Weights of a small image classifier.
Data: 36250 training examples, 13.6 epochs.
Rows from block 12 of a small image classifier, named by matrix and row number. Rows with one number belong to one channel. Each number is 128 + 24 x the weight over its row's rms, rounded and kept within 0 to 255. All counts start at 0. Numbers have three digits each.
After each channel's rows are labels from the 100 images, of 14976, where the channel reaches its highest value: "strongest on" is what is common among them. Only what is clearly more common there than usual is listed. The data: dead-leaves pictures: piles of overlapping shapes.
# convs1: grouped (8 groups) 3x3 conv, stride 2 (model.blocks.12.convs.1.weight, 512x64x3x3, each kernel summed), inputs within the group 0-31
# convs2: expand pointwise conv (model.blocks.12.convs.2.weight, 1024x512x1x1, transposed), outputs 0-33

convs1.142:170094135152146118142142161125110159115102089131117154122140094098122137121098073113139077138141
convs2.142:114136106134103083137122117098093144139098101097100099119110145126110121161113140118125140106103093136
strongest on: vivid

convs1.85:149077119128147101175085084175121142125155138120150116133127126138119130125147084116125142101125
convs2.85:152139130102097150112165115150102141093151074141118136107195116078136127134127145127122099127084175105
strongest on: vivid

convs1.240:111134090118165154125082115119142143085149118151165177123167114146109116131113128133174100088155
convs2.240:098140135092171119128135131083179138137152139141102161118111083109187107141120128138088144140146136089
strongest on: grey

convs1.463:113154122125123125153121086147115128090080153128121141136108152151152106125081106090094154145091
convs2.463:160139133147104122127142110094111152134100136155119144132158130137153119095090070133103169128146122149
strongest on: vivid

convs1.250:121129096145116109131109131126095122161131109138123158106103126122109154142165133147083106079170
convs2.250:132145166145116099077114131165165126129127136108068099130121164146168141157137161105138121122111132118
strongest on: vivid

convs1.363:115073091117148120093099124141143150101065152132153130110088140099149113174107183144164125160138
convs2.363:117088111119165155146164150094145187145113145125131152139146126137134110113145128153094102144175112149
strongest on: grey

convs1.173:140150176162150158127144107157141105134149145141128137131146110138154138096139124099076143159138
convs2.173:171134154110167133116049153132111111121122140122155151118143122132123103086132110174173129117157122151
strongest on: vivid

convs1.485:173116142109118143115103164138066120157092104093146126112094139109104106153107146138122135106099
convs2.485:135180127096157136136111160108105109144128136075144132119088087160157134116143167115199102154117091160
strongest on: vivid

convs1.181:149164132145087181081172134132112130116147169172160136148130155123119109099148122137185123146149
convs2.181:135139129133136129131155136118098119183127151109141131125151116140129100164130123123158118182172144096
strongest on: vivid

convs1.196:088092155089151104106108130140148177143094114148103132162121155106119150144155120110134167108131
convs2.196:111105144089119147110120137130143102097170128135127105121161140104096097128127149152092175117099115121
strongest on: grey; vivid

convs1.193:153151114100114086140152128073122136118092151089140133136163148119099115141133155183086147136120
convs2.193:156131096172151142137124142107148120125139119115104107143119153116129147112152144161110096063138119070
strongest on: grey

convs1.341:157098133129155096154101115133156126084143103121135128161129104171136138147139140123119144155104
convs2.341:133077104140146153179121104124112151124106121138109143175095146165078168136121100148126111137122148116
strongest on: shaded; cool; grey

convs1.431:153129084137144137118112119140097125151088122127145109131105153194115150174128120134140096092111
convs2.431:133114108074126120068115131110137144089136103178122120139125096119093090102134121130136095096191134100
strongest on: vivid

convs1.366:109102086088087135133105099147137159101136125142147138126136181128120100164120148123162120152141
convs2.366:124108123114144100137133135150135113120121107088102113130124122115142105114151118139147089157111134137
strongest on: cool; vivid

convs1.62:162133128155155167115180126138136128131115129106116141132157098149104096109152113141124096143147
convs2.62:143148173091096107162123107128151095173147123102152123146144156168125109162113157109129116145110131095
strongest on: vivid

convs1.308:120132123131134102132105153106116139151092155165157142122165120132083170142096123116153137094109
convs2.308:169123161153183136125122151130121105147136107095138117131077154119152105137168173122115147117083113090
strongest on: grey

convs1.326:102142105123098101155145122137122108106094151166109133097170088153117133116105118133113154135116
convs2.326:090105093114125123107094131145118139128113137126180121137159114130114145115151097127170174155144138115
strongest on: grey

convs1.194:127123092151115124139104127111105086111084139098119107116114118115100156122131060088119133094103
convs2.194:111158098143126114159068107171137134159143143134135180112095132138158097110162097137112126166125100174
strongest on: grey

convs1.339:113150128146112129113122143147170105112105115122089097150139112115099083148133120119105176128182
convs2.339:157150132114168116136167134132142183108121147140112123164122156147129113116120120171114096149059134157
strongest on: vivid

convs1.337:123122133126150088093140150087148068146083088135132184129099115125122106160094136113137133157136
convs2.337:158161125134128168171088120130095107133175112124141129132115067145145116104131136135154160112155133111
strongest on: vivid

convs1.490:173137105112139115118099130101119110133144130140146126120094134124160173179148116134133120178164
convs2.490:122121133107116134063086143123163111130108090140138139144168130152116123090146133137139131143113102103
strongest on: vivid

convs1.495:141110104148111142113159160165143142132127125133153159144143166174123100155118107088158132110127
convs2.495:131140160133115124124107137151105111113124148158145150168139090135088125108093131133125133136117116145
strongest on: vivid

convs1.488:126119095131111135152160083091062158110109141169115138142088111114143113129146152113112154104117
convs2.488:115153149154142142150118104121104198077126108082151101127086133114091132135122131106145158093114118138
strongest on: grey

convs1.481:110090119144077142110121133137158154115133138084122120139146103131136148108121154161105148106138
convs2.481:112119158151134138135146161115147154147144106134139168178139102130114101151143135125171133160127125138
strongest on: vivid; cool

convs1.43:113106129130106124146114116131115150102148112151106179147130120169142141155145158139125156088142
convs2.43:165132164124144160137116112156113105135125114119116173109117079128157128142135161088156110103119124140
strongest on: vivid

convs1.416:153156104132148092152182110113095148163115125119128130118096116133122112072109129124094147139165
convs2.416:152114103136146097105129087125155105164125145134143154177128123148158130123110129144153115122094139128
strongest on: vivid

convs1.190:142102162158090103128166120108111141141153160152152141139137125118081169152165152116124124127129
convs2.190:119132123157110139130148135084107122128151134113156082161086135134145142123161109159112084136135142110
strongest on: vivid

convs1.400:133085153115145107134114129123155121159148092130106170137163085162128104123159116138116170159102
convs2.400:137121117139090118135117132079121097098112164148129101095135134153133136109151118107100138092122109118
strongest on: vivid

convs1.130:118133135140087129115138136155093137092158130085159117138161133135145134086111120140124164123145
convs2.130:107139104100109146138139127141103131144126097145103147135124116136130086148141100141100114135125115171
strongest on: vivid

convs1.312:135130095106129090119144101110121113146093121132137099175140087106124123127119134128158101091115
convs2.312:170113109129132117105096129147162109106103136108145143147125129124182141146151123156122139093091159148
strongest on: grey; vivid

convs1.218:111087141108110104104124115114137085102138172139133127132136127144063114143163154173166099150142
convs2.218:111148144118087105094141125143145155147138138151136133091106108114121132096162176145129165130169136125
strongest on: vivid

convs1.88:150145135137107073120102141122130136104141115112136112133145131142109163103108172115090198096177
convs2.88:107102141167151144144131105144111114148133152132120128136073127132146117157123124110122120141113120127
strongest on: vivid

convs1.304:102091113156116144144111123126126161116094135142118156097155124128124153119095182136108111107113
convs2.304:134094145107146164192155146128119124119165158149151142106122121113128139133143170148159094165120116120
strongest on: vivid; grey

convs1.331:148197119141171156095122141123112171105139120151099126110128149129117129121101144118086148103094
convs2.331:143150140130118142149137135124104163143120129079120114178083099098147109108140149115151156120113125147
strongest on: grey

convs1.283:154140091126144095113133135068166133128088122120070084145145113157161155124089153145105100086144
convs2.283:111149208114121134166116121123119100139108126141123092130111138137131133139166127140139140129160157141
strongest on: grey

convs1.143:118141139088129128101131146134093109199166155147141107106150162137126136124112164131132122167119
convs2.143:121159096200097121140138088194095172143154100114155083111115139126101161122157148113136135137136118156
strongest on: vivid

convs1.392:152129176147116095139109091130065159111094125151117117130113117153081140077147173129110112157151
convs2.392:161130133120130102143151179116144169129138112121100154074166160138096112122126121129149181120107099108
strongest on: vivid

convs1.322:112132154112139144128120138147118162105146118136114132100139132130161107118059102147113128084162
convs2.322:134120176144126083167123101133115141152090149071122134113107120162133096086143101088146171139147129145
strongest on: vivid

convs1.76:182099118105099097165158103128140113121107154172114098130111099090113095124145110134153130100124
convs2.76:168143158110125130105171159096133101150093136122116106131143116164131172116100145138133080132150137075
strongest on: vivid

convs1.129:144153127144120149124141172110099124123118088163094134113164151115127127118133143142131133142151
convs2.129:096139155090084149127117139131098176156095168118121150144113095077133128143103123139129080106111170148
strongest on: vivid

convs1.459:126134097130140126127132114101108108093146109139119113110155140139123145091138142091126136172197
convs2.459:113135116076095171135104189146124090131108096141111146112114145144108145139122123145155119134097110165
strongest on: vivid

convs1.263:126114159127106139116144139137111145125112096155191149120112120155081141124182143103117146109165
convs2.263:111146137096102102140153117110150120111123128089173116128117125068102184150146110115121152123127130134
strongest on: vivid